{
  "arch": "vit",
  "crop_scale_min": 0.8,
  "norm": "rmsnorm",
  "head_dim": 32,
  "bias": "none",
  "inner_norm": false,
  "layers": 10,
  "targets": "nearness",
  "residual_init": "none",
  "optimizer": "muon",
  "momentum": 0.95,
  "steps": 11600,
  "weight_decay": 0.06
}
Rows from block 3 of a small model that predicts nearness at each pixel, named by matrix and row number. Rows with one number within an expert belong to one neuron, the router's apart. Each number is 500 + 25 x the weight over its row's rms, rounded and kept within 0 to 999. All counts start at 0. Numbers have three digits each. After the name is the row's rms in percent of the matrix's.
After each expert's rows are labels from the 100 images, of 14848, where the router gives the expert most weight on average: "top examples" is what is common among them. Only what is clearly more common there than usual is listed. The data: rendered solids tumbling over patterned floors. In brackets: how many of the 100, against the usual share in percent.
# router: router (model.blocks.3.mlp.router.weight, 16x192, trained with AdamW), inputs 96-191
# gate: expert gate (model.blocks.3.mlp.gate, 16x96x192), inputs 96-191
# up: expert up (model.blocks.3.mlp.up, 16x96x192), inputs 96-191
# down: expert down (model.blocks.3.mlp.down, 16x192x96, transposed), outputs 96-191

# expert 11
router.11 117:497502520511535475494490468507488511519534529512531461493493501496505475543519468513489472451501487528473476499493516474476464481510474524519471506477504529511446480526425511494528505453471513499511456505495530473517536517505473478497488553521470515476525487508491519508486487510504499500
gate.7 098:501485506504465488518538511500516516480505523512484435483491522515425509445502486514477488495470504454467528531446500491510492501511563536503508512499501496479544511486472514487517480486522545490478572487481435495513502503517524491525486532513487453482522491462508477523536486497508510480
up.7 093:484496531491527534547490481537506499505490481455531529480535446480520520476508495504499502528535515555498436496541488479482467537507478464550488533484479486520489508511502499518506464466472455525491499512490532514477521504443460459499477477500544506500502486529521503501469481498468464529
down.7 088:480471515486494496468508533517504526535486489539513491491434463476475466487536511511506451487528509514535500526518511514517544502459484485509482494492495549416478515498464464491482468501476502481505511500518546473478524486519494519482527513481544543479503519480493496526526486496542485492
gate.8 096:505514472517490506471483500491485558510475492481473512507515496473452485515508491495479483522489480548498514544561472542528538542526459480497517479471504497534517542494471479489490503482478480437485498486503496491507495498501449506502506529509516483457536536479503525517487512497589535513
up.8 093:505524456543520488494517483461454504530438450517497515463491478495523434482504506541477525538476460524480497517518484548510505539533528499488517508468527491508530534469492488509445475478517510523495484502527524517510530486467448533468517506489505468497513507493492506533546526474534499486
down.8 094:486542492500505482507495480512486451527533531481527502505500498525469529468464475460530540511473512472511512511498499486494475481484479475496530548509494521529511503507524501530457528504532501483489512477527541476490441547490503511541489475498484523526513506460487505554517536507490522494
gate.9 094:502501469496512509469497498518476477502501528475525455507498528481484502525453511496490487518489450516515511523520555515466529490493477529516512473522476545502471494466509535479461507477506499495473503485460475506450525476496508473506495496489525517516495499505537445497496429514504491457
up.9 091:500516487517467456516498513505525504502504494519490519477543520525494519489551486520532481487506535454475492496485496478514510476513543489493436505482498471506579531519497494543519510525520465493518524508529502463515489511500482520498480533507488511477529495485469517491560521544492487522
down.9 094:501528561488467498501487532527492480520530486534510532482465528502506531524494485502509524500537471521514518460494518507449519537539480533473475464499472505526512470514499511524520503468487493486532472477519465524477495458530511474519488489455510491529526466519518502445461478510468498493
gate.10 100:530496505470470527463530515518522497482484519462418521500523469492491546452517487485478475475514441476522477485502520465513509505490494534499522497548483480507504494493565500496477529522511493499526503490514517471506502489497517545469479512513458558464524519488495499482523493473500486503
up.10 108:488440522534476497525512490492482469528509513512492548467484558512493467518485533478487495485528482529514472472515517503437503486506532463463528471505497467506524467517525526527477476496458503464487509511522479504516494496528499536532531460512512486503513490494486509528517521500501523519
down.10 102:502446512503487489525504507487507505522496509503490517496514486471486506527487495504525499465542512474498484452492513490522487511534526472468471521500494431537498476477523516445484535501471543481490478497470493507538539513534509519470484461516517466508513454515483553478535519524485492482
gate.11 099:519503508483507526466517514529527507541523525504471521504451499523491476435503524540569498469490525521451498496524476514490510476515502502495475498502505500548510507501491514525496545478502461498518501486499525488487459545472502527488496480496545516457496494509498559487483563522507518477
up.11 097:486521482457522509497462455519567473491494518486558531515473473513466506456475487512499482535504485534506485504518469518498523480453507503495534471469472467487502483503523509557505527503473482509485491460503558486506479493492495518523493449500526513497504463468505514506501509483470467513
down.11 093:486474468530496533498502529516481526470538525557472514505518493510520536497488493485471510493490524508477498521464528486473485475504505507471497477475446514491500528508560476457514463520493494505497497487509515491476485495520517526531502553491478464520495531514517516460504492500501481525
top examples: count: one (61 vs 25.8); light from behind the camera (54 vs 25.4)

# expert 5
router.5 078:464502509483542491525495500500463513503500541490521490494489479523524506544538478508508494537478469452501456516507472490487465454485497474538466544468529476495475510554515501508521533536501497489512492498540479514501479537499469473505521517516476498472533456526490501543540487466521513515
gate.2 105:549499511503465502528457509479507490474511483456491499508541492513483464473513514521474532505508496493482484538529467498507486515506516525489532511553498511522477526463549555490553527522520490461520488512517491528467489471495492469539504532472504459480479510483521477560467512454497511527
up.2 103:503509521502501503527483488490495518501509509478473479504534483468510472492499462492461528521466549475512486514506525494533466498492506518473518501522488512530457505467550548490569533501503516513519497529514517513464485491456489461541514533443470484508457499489535488555502513511473485520
down.2 101:513522461490527473497482489526514497554517522496512448479510463487493478486485464538489491486493529530503466451511482504479531491531513487478511510527492491470518478478514518512460511468485508506517489568502523521470427484511518462512486530523494476549489524501521475522468458497522506474
gate.3 092:496430506447447493490492472492483504509557482516562519508528532470497507560495542526495475527509481523487466505518507435487505480542491519502468452475503510502523482482471466486504513470499514515525528459497469486448509509481456486533552499501493457504476488510491499526453509524478532475
up.3 094:506508495525480538511483511543520525508452544517514499541540467507529519463477496456507489480529531489544502558520491514493492449553474532485522490495464508506501501514523504491536488538506502503496523499522510543496528483519506516472468505487508460520446523533496463463535472493514479510
down.3 093:495515497466499501526518530524490535514502451517510514482515482497499521489508476501479515482493526488516494513500452471520520479513534533509505451503515524571509475512510476505509546488490516461475511470454458450503513517499486472485502525502484489503524486440491488501502482469523534457
gate.4 103:486481461490489505486526456522485487480492508471520526508491535505498503524500468487540525467479524519521512516459506503543466459458522487467502520516481498501494471529487425498525452487525513511511511492508507448453491503482495498543435501516494507504500473491511489499483510469494497474
up.4 095:520453498506478500488498483473512484486451518497491503503522475517502538526505483442511514505492505515468514489463488529487523517508539483475527550505487465488522480523501495518492432490515514501446500466502480485495493484517467476479441510483509525504541454490490519492493510533489497484
down.4 104:492498520516511519459470562536522488490520517515511517498473476496469527483512488505497466486523487472499441492491514457498510493506501475538481479521471525547528510512465488532503506453527501531473460479489504482455524548503485473508486495511473520500484472499493487495474502500501508485
gate.5 097:537490477455521537457516489484493491498478522491510503557511487475495505535474530500493471496499508485462484427475489534496483525495526478425486500482478479508501485486536467491538517483479468453518461487491471487468516479520494505568478489488504508486470488498495523452463468511487493500
up.5 107:517496540508461463497549470533464519501479528527504483489502461502518535485499471519512512478508489552514508503492500494526479493510496485523500484532509505486472525491488531465476503471459503536518547498468521494479503513491487459495450483516492515483548493543487454526518520497522487504
down.5 094:529535497458526457565510501445474552514484543470460515525474479501506485518517483501462486530523533547458479530547501540549487474532501507485497460515525490451493461541474516523522463480505510536523475522479509473469506495452509529481534471516485486514528531523507484510522477535554515490
gate.6 099:497483535522501511517562561526506485453496505465495490536500492483485498454485577543514456512527530503513473516489499479493531505502478501512488502484473465498462487503529527487478529490536501518497516493478506478484484540501494556489479504513449493509427535471521518481459503507483483517
up.6 101:506515469476504481495490512499490552517460505499541530491490481486552488534532456456492512507499489492483519465530507517499491466469528481510531490497519521499522532481463466492516470525487572470475473476513500484484510474502509465514514530463520492510533490549489501484535484503512509467
down.6 102:505461547512509504478495485547484505506506520507540551504461535502483495542520504484529501519517494488533479496503467485549471531480494473490512530500514542492489521500466492522447481506463499507460516514517474461519479519513446527493550491467551506463519452479502465504485478475527493513
top examples: count: one (97 vs 25.8)

# expert 6
router.6 086:455487527481525470536492492475487526535520526504552509452461470506502474508543492541506488519478481453487461520490461489497447466475496485513476559461518489494483503521506538518531522552495501488536495485543486531508485528496504495508528524517452494474544456533521486539502494488514488514
gate.7 104:517546516509487457527502517509495496530501521540481466540529486499494529475474537501487565506481508480439501478489541501483504558459469539480412465491510505485537488487499499521542517524511532492498496477512518498516512483473482526513495487508551505488502498489514500527471498494514505518
up.7 106:478510513486507452476535508544463479515462482529444545538498464503509522491491528480477544532505526487494492457459494525484502538503507514447424466483492518520512574498473465511485485526528525479529472486517500525507498496463503518513491536515514480491483555528516492515492476494484516518
down.7 104:528513517524530498514535527493469476491511474519487467501499503492500521509520515508462522534504475513541512494538528513536456493486543543516473497508495527501481484559492567523496495522503478493464482469477496495483501510506514440511516502485520499489519535510511481482506467477508537506
gate.8 088:523502466460551534477470493504506482500483519504508528479526515468493509508523498465485491519502509526505494460519506507520504481544518506530503546520504489535507476492465486506505497472510517527507541527478544480498499509494476488499476480464494475502490496520513504502504560472524520505
up.8 093:532481542512506485474458489509475474515496506491472485480518498506500490550535482505472549473527511502464505516541500502458487492488519536510549465515509501510524507487511565486537513497504549499517499490490538543524484471552509462523507483487531517483484510474457554501529472527446494494
down.8 089:555506488507475509505478492498474500525469504523523519504504458482496465429500462502531515493506546502470488495475534491484503519518522494508485491516454511525462480487527484565489465529470475454514512496464501477499500529522501505468483452514522502505462466515510484486533492543484530526
gate.9 102:492488488498480486512509505480480552504525470499520478464509494498529533475501477493486488493525481559556512482493475461494511515511500487477559521517490518497540524439490457484486510497488507511516482494485482499489511500521470459521486502545503470477474541473496509494477536553467507554
up.9 099:521480497554475494512505531501470527486511444501494502488492530499550509517509522479484527470528530487513489486491517514501521521478502513510539466540542503486539514505516516532508452531484464542518494543449546471500496471537505547520501504484540448534481496485489476509513485485544499470
down.9 100:511485527507501530496448506488477488520487532542514520514515470540510523559530529490503528472479500513512530451489509527483490466515522533528474507448527486528465487519526475504494468518488465453516480469505490499543492506538491465498519477517544514502541474516512468513481528497509519493
gate.10 087:527489475509461500513492501502491554509502507489479484481551444550482527474478550500450528509538515483542519515461479499544557567497496536478518484536485522460513490495485498464478510449499530521450498485521482504505463475507477484518506534515518489507466511479502561491454478455490522466
up.10 091:478489499477526455513495453475544555555518487494511508472503489500477480520488510517488523478469492477507507518484483509528495556533506493509512506541471508475535498530518513490473539477536518489475482520503507454541474490544520536537504488484539510523480453486494476465545462473523510470
down.10 090:463531540492493520555516539508539532493489516521534476496508493490538498509515508510538493522523484524521479480500475484513502498508450454447524499490529498485477480493530544461523514479517476474520513493457540471465498517510475492495515465447465517501499497501479472513517527519510437516
gate.11 096:511543447506504524531519491437541507481478535515514494519494517522475512493473536488494504509520458509503541518542489533518533498520510527465489473528489472490501519483523526557453502523503470510530477486449508481482530482520518554510476504483497457482472489497512470499517468544473519511
up.11 088:514522490462475483445548519469475473503465501483536514515508510528506523522484505469454508482518521491481524534476485477511525505522450521511472519484501458493509488504470509484471535504454516527518479471486480482461506509568463535448482510502467496505499506474526522487505467558511529484
down.11 094:468502534476467468464471506467444482523506423547498526486500513501479489500497519492480514530517514509513513491486476533535502585508493464504497501509498472514517461483460485468474495530489518498492513456539533499486512490460531502517502486493497516497534524496486543521503485499474511510
top examples: count: one (71 vs 25.8)

# expert 15
router.15 093:480442554460478499488487533478490463523519503486514478480483504546521505509511484496504487530473488479537468493504483479488482489506544484489505546443512484474498507483528511489465501523471497520519470477482475552522488520505535533493512498530510503446515471551501497523530478486491534545
gate.7 097:492542461512533469485476516536505474534493484522468506500535469526505460524508514504480501523545472537493519471479460472511465518442498510499497469463490555496471517512503523469496462538494498451508464505456553486458502481501472509559480461520509470490534495482488459517499488481517501475
up.7 092:522478494546544485457505518543453507513517477516517518550517511481449500496455491519485491480468487517476519496508506471514463512529519529480488491484467503515468533505533495440513503482471491530544507503515513525463501462506489508531519497519494509497522492528522492509499477438551525494
down.7 102:506530507507487537532551498482536523498484488490483487490482512491518543488456560536498472455485515530521505550471540480514484485490509527467527481536499466505481501473499551529449535491485480461538504516544489487511488524471514436492499509514528486522505474547498527498502493470504501515
gate.8 083:508483485496524530525506518533496494496540543491481493506510515470525486468470455546520537539496509500478480526479470532522482523513494492447503469475494563507502531498505493484541486510525526527515494517453456511518486499485529522521495456509539471504495522514535513485482514506520517457
up.8 077:484493487515537507491495538482517498490492518496484456519478447547491520474466458526530541506527498464541544504476466517532506497514526437504526456516456528528496538508495480490498498487510491503529529459481477482478536525491500523512469510440482504511513510517527493526494496502475514472
down.8 080:468483497547512500503476473498490504479509515499477464475496503522499497504536473463523540468514529428479515538505461526525509499479480516528514491510507492517490489508525468480527487512499559518523516518504496520538462538483490527473472482520513517508523521544490490510465461533525503519
gate.9 091:450459486492542502491509519507544508504517510504480478477494470437483489543503480534478518457498474502496543479489511493496497506500492493505507501492482483526492485485499496557532523500449470505533490503466486458547512513465478550497501529486474507485527495476502497543485526488494485508
up.9 090:484488491483518510492501482468495523536509529468499518475497481473509477508479534498495491467512521538513511485492452496475477544514512460467487549484500485486482513471526522492528504519485506488546466504514516506536511479496493492493507514456462521482510471478510527498492541504539514536
down.9 089:521479544534505518503423459490458471540505453496472507486474502465506491469472466535520504485479503492536527495510507464482496463499537519547507561504504503551500534469480515535484471503498508511503547501514458494493513508486464512512514521516508488542493553486568483503510481492460496491
gate.10 093:472513509485512537522514477536534525475517510479512481492466501502509450500489513491458518492461468472509473485502475471526501487505545526506573516489480510489577476523518505507494465518497490534523474549506512477439518448478502491505511500504458470522482539504461488529485494499486533509
up.10 096:494546507456522511489483483453474518464507520458496508492465467537495541493491512524532507496507493507498511513516521512503505498533460449518458486511518515500445535511524515511532509486495485503492509474513508522472475524507520497477508499504534520486527504514500485475503512503526472492
down.10 090:516475480526503475537533482485496494513534487500465508503535500508443526474506524463479511461520513463526469497501487493524490504487502503515500431507479554451547478537524506489491492510486538532486500511485499508521508538474485478510516486524508513519490485470458483570497516470492488485
gate.11 088:468515512496495491474504511487475522491530518470561514543485544488545484524561519486508489493530493483481493486506535522501457512495490512481489531510525513525507511486517491496522492534561559509450500490497513517502486445490513515512479509519517480520567510518487562490460471471514502516
up.11 088:548495483496504504511499483509504485522516499438503509503474505511526486554526521484471472515479525514490482544494510555476518515517510479531469545501523516514520485486482509479523536549468475535507526515535526496504485550468487450517473496492517505562454506485513530523501492510482519466
down.11 094:507499506476461521483498479511500501471475470524504513488518477495508468523522477497472530503516514534541529498478456514486478481569465488477476569497550457552524483568472534555512482464514525531476511473469487476500521508507474505493521507499483510498474486524504489474502552476500474500
top examples: count: one (63 vs 25.8)

# expert 13
router.13 118:498432506510478506496533490508523499483539513487486520478500556509461537500470521524512495513492496494467449445487515493531494484548481492474522518515496529511523488476541448483518548507462534526501503508497479521521517512485485461506480500513485534521483511487507480489476533520543496524
gate.2 152:477493496494502471462479512512453536482497516510530472488531491513475460567530471506510470482510472459492494501480524526476490497526521513500457492497510452494535539510511529509510506514504515509483482450523470492511547462529534491506497510501496485525504472488473502477506547535470510536
up.2 143:488503508478496500482504509504458544491518520499534481439543508533459474549520464519513471469492477462492515496471481495495494495518521485504514474509483468527505526511519523524533471517495495481515462465522465482506545455519531476505504508511490494532480477481481464498504563555472490536
down.2 121:512514473503498475469498476554483484447505488494515482488498475492479518520522491505536463487490495532547496550490517507498496503518540517528469491511505444472506518507497500503478539472525440519528510490536499438474512509520530525473540497479460507446474477566483472529503529524511494470
gate.3 109:480517498462517520448496467513477532520491462473496511495489506474493480494490505513511483487514495524576499521467499496525556491532561496504482503489513533497530514483513516501506455495520497507524539494474472490494453482509507514470486531481543481507476474510512460467517497559440514510
up.3 107:460550548490539525474523467513480523511470503453489499490516518474461477510490501506506445466500494506567514498469512506512532496517565525518503489494496507497532505510509503486553441482533478515526520481493469518499469488503507524475491543488534462498492495483499453478535500557467531502
down.3 107:499514486524491478458479511503462508488482497462491459509502512474508463502494497514476489472480540492529501546472485492475501530557518501532490451523529493495471506441501503494544483529501490504504515470556471454503498483507521479475490563505528487493520471518466481512503473485450503516
gate.4 093:514529509479491459458450518509504484489468492470466503520472494518515503449506485492485509481489475516485468513502547566517485472539481510481459562571585549524526507523531512550496519498507508479520490498506500501505520519492508470473483504497499499527502542503492482497498488540498486526
up.4 102:489472478436492504509500497551515510492502483492461515498475527543505502489466468489464549468513478483472504492538524546491455502548457521469541571520550496485506507476497482534449475510501488506526515494490532505516530549480454511483499508498496525544489537467523482506491522493527525543
down.4 098:522536482524476460515500493520491491462518517510508549487493467492466489486509553501494501523452529454467482503501476450528478463509504498492521499508498505523528496456503482518501488502522484441474494512467460497527538475480497481486455447473467472492451514443483540446508499546509478495
gate.5 114:483522493539513469491464507543474476496490492497505490483592472463509515527473526496492505478536517470518506506459462486523478524455490486454490530493494491481476516498478515522488520495519448510460454496513532500487490479480475486496507504504475477465495458489468505516503532508511496511
up.5 112:525473489476510512516526501468499509518484504486488499471426514531502476453521502488489495523488486516491484484525543487469505469534520521557504510499506530498541467479481486479529484490492554506504537530514456486494493476499537510524486468482558471534511552514501508471491440528484521485
down.5 109:469509502513511510513482482498539487558477489520507496432472500517499451479440522454499487496495500475465529526490470483506538495540514480504468491454502498501512472490499471498508479543483534530514498488475496518514466536470464502496501510528520503506475527489483462515492472542500482487
gate.6 097:503498491496478523491465525501531494460483485481492502513491514500464522530510492521484491511479507508500440512496571501508522481514528516480489533495494497439519512518493494546492471488465507521486490535496535450513493481524519526511471532474511492540486473534531509531501452480503475468
up.6 099:480500491509516467478527487474470502555483525494507507502499473502504468481516492496511512482479493495492547483519439519483495514501480489517495482530486509538493505491502508451513549496563538490516526447499445547501513519480489490473510437533506498481496498490477515455505530504492528532
down.6 098:516504489500496467533502520520468488442509547484541490531467498507487513513510482512496529476527517523510471483508543530499518496521495545483525506546498499488513515521517494474486447501499497491489496542490515498489507478523472526527470496480487513498506516482494514524486431511521432445
top examples: light from behind the scene (99 vs 24.9); count: four (71 vs 23.2)

# expert 10
router.10 122:487490518469541510506462461476516487504512451481543453530501477504482496529517492490520515472461544497482534517449478516509542488471500495535474493485525526548463498543482520499545513466503486492528518480470482506520507530510501488473492480507538517531505512486499501502495481498506513537
gate.7 094:513535492500479501490492523489538506519519497486487482462485443458479550487442482507541500528498534514532550473502475486486496504525504535482460477528531485530525482513536483504491498492481492503471506510538485505509497448486472501493528498503522531487444492459511505506515513495559527489
up.7 102:500486510491481493479520489499489486498481502502504521561490527525494473481543503520502506509470482462498441540479484509523459514430451495520507514501453471496454530493469502512550508486519527489486482503487478499469525520503526443518503533491475479461503492531519512500534486522459501489
down.7 096:499484555503483472475487498535478456516471493517518479534454520513551515426474556514528490480470480523484486519516575455536529529460500541478499504488513464510534511497482522502546539494462505478504482473503469481483526490498510496475501506518515542467442521489523514507514522529501505512
gate.8 107:521483471583488492465453478521481509543543495500497486500457502467519526522498493542464492504460526486514457500542476540517548500516525500490522479472502479460522491525488543521488530457529476511502482490476477515493494505498532487509521446508509513489488512556530514522476532464487532496
up.8 105:489500539449488497484556499539503467493520495475504511464554503510470467487472542459492504495517497493493543468469529465489484504465481484510504509518513537493517501469499477525549496486490518501492468494507515471499500494514484492512484542500530474501515468460454514495518484543504497494
down.8 102:534475451535485483514472485458514477501507481479467494520467511499455513503496512508466484482483524516516493513501504525514531542520518513507498515473522510520512503498516509530511527495462494531487534483515498512485496507482522508490495463485517467523448455507517543510480482485457501484
gate.9 099:457425490468512534527485520542497521478561511539514470478504494530517495498505513483516462502499492478491500542482464491478487536503511520522498524435434467441473486423497478487478486516531483516521483505518517507535503490516468512475501493511506497482563510521496487506538537452501509555
up.9 102:601566516513477450479480464501517481490455528453470537519537494493496473506486516497531556480472485471520481464502526509528477470503498513475517490575568546518536517521501531545483502495516480517502500485507511505472479498498479482482500511498496484508466460500459502491468469504515491478
down.9 114:573534548530481502484526515476543468455507488488523520511512521501485513501491527549485515498541502520522468532500497450527530499495456499496514485500483510553510588524539537496509521482494502529534496492496489485483505485484504475506482529464495505512521521515539511467545496505505517519
gate.10 102:434514493499460477486491519452469465495477492520508451504529487520498507497524508496495524536487508470466465512514478494476516458484465495452473505522489463515524488496505487472453476521476476497461522537535487512499509508539509509480479452511473491503505513515473521513494474492502540509
up.10 094:497459494510509499522530489453493479507492487527492542494501483522493509501506468452510486494496544495506544481506453517503518485488483486449471502480512490510503475548506516466514462500495494522475502515514498486483479538518509509485531502473515486465501476514465489471472476498508474499
down.10 098:502529476526504517530517520453520511485507512529512496556514483570533495479522496553504486520520479523520485534504475540485490515529487493494495507497489494501477458542489466457500520482454484524487452458510501478540504461505519539535536455497503474520505527542515486533545493512497487537
gate.11 093:505482518532494475438499501488505538484523445553467502496495473474484512488463462497507478502493485473459541494498519466527505542496517513501497517539509491495491492501492487471509531454495488546521479462501483481476465485510505455533517504482459510534490475519468498503453508523486525532
up.11 101:487544514498526534490507480486487464510465497474532502465492527509508441515529485510499531531518520526561521483491485518491490481494517466509473510478507509529504524483496499537479499470499497481453501537529459483508517543513489505484451501497503473512473527446539484480489525479493506504
down.11 098:525515474463512514514487496520479498491483529499490506501492525511479524485479450460565515466508519472496533476532538511523491492515474538525521492577495491462531524531498515522504519535488530509520543532510493504519480488479479504493545450510478512495463507503499517534513499527524547548
top examples: count: four (78 vs 23.2); yellow object (39 vs 18.5); chain link (27 vs 9.6)

# expert 14
router.14 090:483473470482441557531470531484505482470524557514520534475503525506492489497507499502525497494524464500512488511452496472460465483530468482469500502482496474524481478491500504496513491491482518535483483457539523543529491514514510537526512515493536497506529484516467526531495512491486538527
gate.7 105:502513461494472507469492510482511493547511548492526502513497528495502489450491504536493539442509481495453492497530486503518519497478492531571568502553482525469516513516489485486468506509482486536489519491493541528475495484519478483496489464505477512485505521515461488516459507536508517473
up.7 087:496496515483493499500488481466535457546503563482545511490466522492492501472527474560469546448499517503479476510546459508514523485478491504536533477515498518487503488510512510482431466471526476518471504521483533512497508499492521504461482460495493510465510500499469490532503506544505516490
down.7 104:507498517483493520474543446447487485491483511499513469486516504515474509477467463515494459543557503547511489474505463484544452494467518493502511514490484465527520507475477502466521496517515494484488510473535481510503502504463469488495480455445501491463492440460496529516515492520465513485
gate.8 101:497486502516501509504489453455490518544524510512507522496488490459465447483502500515522472515541503506518521487478504492515508542513478530492512495544478436514475503521480489481520500491512519503513501478471460517451477493454427481473464485500492500472466504522491461496457482496507483527
up.8 096:504495516500517500512534471514483505517506483489516503505500483516500476489514541495511515526528504515528555516456515508482472548492515491555494498550480491487473519490492510499572560475542519496514498480464468494449468511466444518469493475509486516514473471486510488498470497528494479504
down.8 108:457494487503536477527459483515457513492481524524504464486501570518522507504466504455477526516454513493546514501480492524535487480523511524475482492512523502478484476501472506512495476474525489512439493513514496510493525523492469503529521517484490527457478455525477498507504549480492460517
gate.9 106:460456481476514515436512529504513523506545492526505521508487471489529463504512535548491480487527485487485531503503466497508477493486487491522498498460473519515503554544460481508502508491473523514499445522472497508500517498475445530522495519502519505491470557469523486506537517462488530495
up.9 116:483510536450505491486517508472500485512492499525551527533513471495547472496510484529497511493482506521490468527510478478493506484465525499529508449453472500506491516578484524502496488494511494527496479583494507497505519494464490504529525542532518505488494534488530532495531522506494510510
down.9 109:474454461523477493507494452516479477510517492457507453514486481467531505510463509555476496517542499519513509520532501503485503492512535502450521509513487471559482508494487521495500537520505449478501462458465513520500483504514508494535460512510537503524470490481443485466486477465521504537
gate.10 083:479514497558474550486515477502498528570459499494550489504474496504509518522475477485510522566531516475425469545489489490493502473512508540499507497503503525462516489456465471487512454495483531498475527526476453482466517523484512507486495507501499463525508496512524497529485530576532508538
up.10 076:514466501460520478509504489510507547465497521493523492495513501494490469466507499525488478483444522500550519509554506504522549503540485482546492522473490472483480524528526520522487497455528467484533505507550528511516492492520490544534488471487505539483505505512496515490494515477540505479
down.10 083:472473484527483500462520483504507453470493504523455529504446513469503495511462492490498510498443505491498507532491484469464483530539532489494492484482514523508490472492461478502479490492483543523495510459552499500483444510486527504477454458528532476513477506537503527494528505505504485490
gate.11 047:527485445531483501529498515476498545518492506485466521508471487486532496504480491496464475506494468496521511481497538517493508482482523526521513499540490551475506489456503484519510527499469540485531482506479517494428482475549517521524464508488512458502525536513480504495504541471479547485
up.11 048:504473530487477502474492485534489497480524518526556478516517529533453529469544532476493504513526509541481517535528490493491486506529467492491516469476469503544491512529487497509520568455552476500484484492499447485502504519483488511466515442480436509479454515476489526498476496513558507497
down.11 052:453461492526474492511514482523497500470516486517540516511530537518503521533528518490482518499496482513486482484504497515509491516447520485493509454469461524479503485464529502526504485512484506467516507480501494525509504469514539517463496547460503508499495514526510480512469512509519500539
top examples: count: one (65 vs 25.8)

# expert 12
router.12 081:445530529494492460548502495483479519526501530491531514477484462518506479517546464529499487542509483447456479543503462519491466490485527485497473521479519486490500514543504499506515527529500519476537476485535480512517503521464492479514512514508482521454560450553524460529538466487535502511
gate.2 094:488492475504466492504527507500503512518499499543502486492488502506490492537450482453494535458523497456465514454515509501573495488557535463498508524510491533488505495440487503490502455494490473459473458526517478504471514496485462457485513486493504503482454454497455453477487515520516505518
up.2 100:486459485501500444504500483498452506529531527538454479496494508495515523526503449508494528475495541509509527440523459487500464489574510495476546489495494529517469530482490495501463507476517488485505477513548498513486527510493520449523509493523485511477516496515472507531501545474511553530
down.2 099:513493539504494473468512486507496540521513523480476510512522465455519475539513496500516526500516542515522500502563499481507505477539473464484509515484513484496517507473505532502545545486541501522480542508485557516493477518459470481481498473525544533490512453522506523511484513483506473491
gate.3 096:502540453495485479497488540496501494564513477502494519541526467447498492554461483496473530514505512520524521480505494471515479496532520537496486521529512523474448442527484501515507469485472497474483495481488464467439510493455471508471453511494484526526474499491489513490474471510481537489
up.3 100:492539494505458530529506477531503529467497506473479504495465469525496506512489524499497500519531475494491516452450502474497520494521485498463540508479480535486495504545485508485484506501502502494510513503505535474521501522485517496555511471511465491499480567499534488486480477476521485496
down.3 098:525478474479486478512512559510501504499483501501514504487490487518534520497497528500513533523531477507509496495514520546509479505517509492476484513467471513463489500529498534496428546488525495497474487465540451520508545490529513543489456512496509529495511517495487489523474505485495474528
gate.4 112:493470528503508485506479496505498502542524439509504508503506513519467525476451514513471536489511495480480491529501538551483493539521523524545497488544502540516522516483507461516508527486519472519512499451476527533539493484486503475473540447520514466506452521478487498534479477508504511481
up.4 097:473476493497489473522474517495507520512494463513499495513541522528489502493460484504504498524490490488500512476490494543517486571507533541504513488524490506518476502490508488493526537526539468541543531502482503548505521481523515481477514454504539451492462475486483473518525542481524491506
down.4 105:489476534457505450439468553471466487465489490504523469483484513517498571496502500467494505506552526511517513463470523485474539539474511481496510475447491477473507465509491511483507477526501536504502489501471498478476493504510451507471491500473509503519503513528488501524526497541443517510
gate.5 088:487541437510510473526526493523509467502495500551462475512531517457500507530493500537486513496518534511539497492458488494518478480524518516532553478493507498502497524512541473524511520487563510535493553495517506481517445511505529520536501471468513480495452490497513473509468519514524475468
up.5 091:508479517453514477528467486522515535524521459520496528481483522481529472501504473491470498502522482514505497511502534518493500471540514499473532521479539473463533524510521539493488499509509515508490503471548536461503500507451529497470525463532495498515500519492490518493488487522453509533
down.5 093:488512545482477555457567475499469460539499504511500504466492526539533499505507481505442512508497478530497546524499544496519443528472490483459510495531533485526499518514515455497496537511489497488501506508457481504528478476501526486476523515509504527469528480490477526525516492503503490519
gate.6 094:504481443507494523499488510537539496469498517483493465495463485471507500460478495497469526523500525540516478519483560505558537484429513500483506499502533520475535532466480511526501498478505529487541517519528508496529499500503471516533488512491501478517504510500498502484495537542445525485
up.6 104:451491509496519497508500521478521512481520463517485528480505537516517515521478498543504474476450509494501506490580443501498482515511466500550481537480475510534527436467566531505474475489472504514509515491505522504449474492477488519500488527552507488494520501480496514535512484483489478523
down.6 103:488457466527479521494560509520515527460507501463528482482496511499513539515473498500504491529484545484488536507478490524480560517513472462519490497503456473462478509514521489472450497518527506487515499478504503513530472507525486495548452504476504521477471511485537543515510486521525509472
top examples: count: one (90 vs 25.8)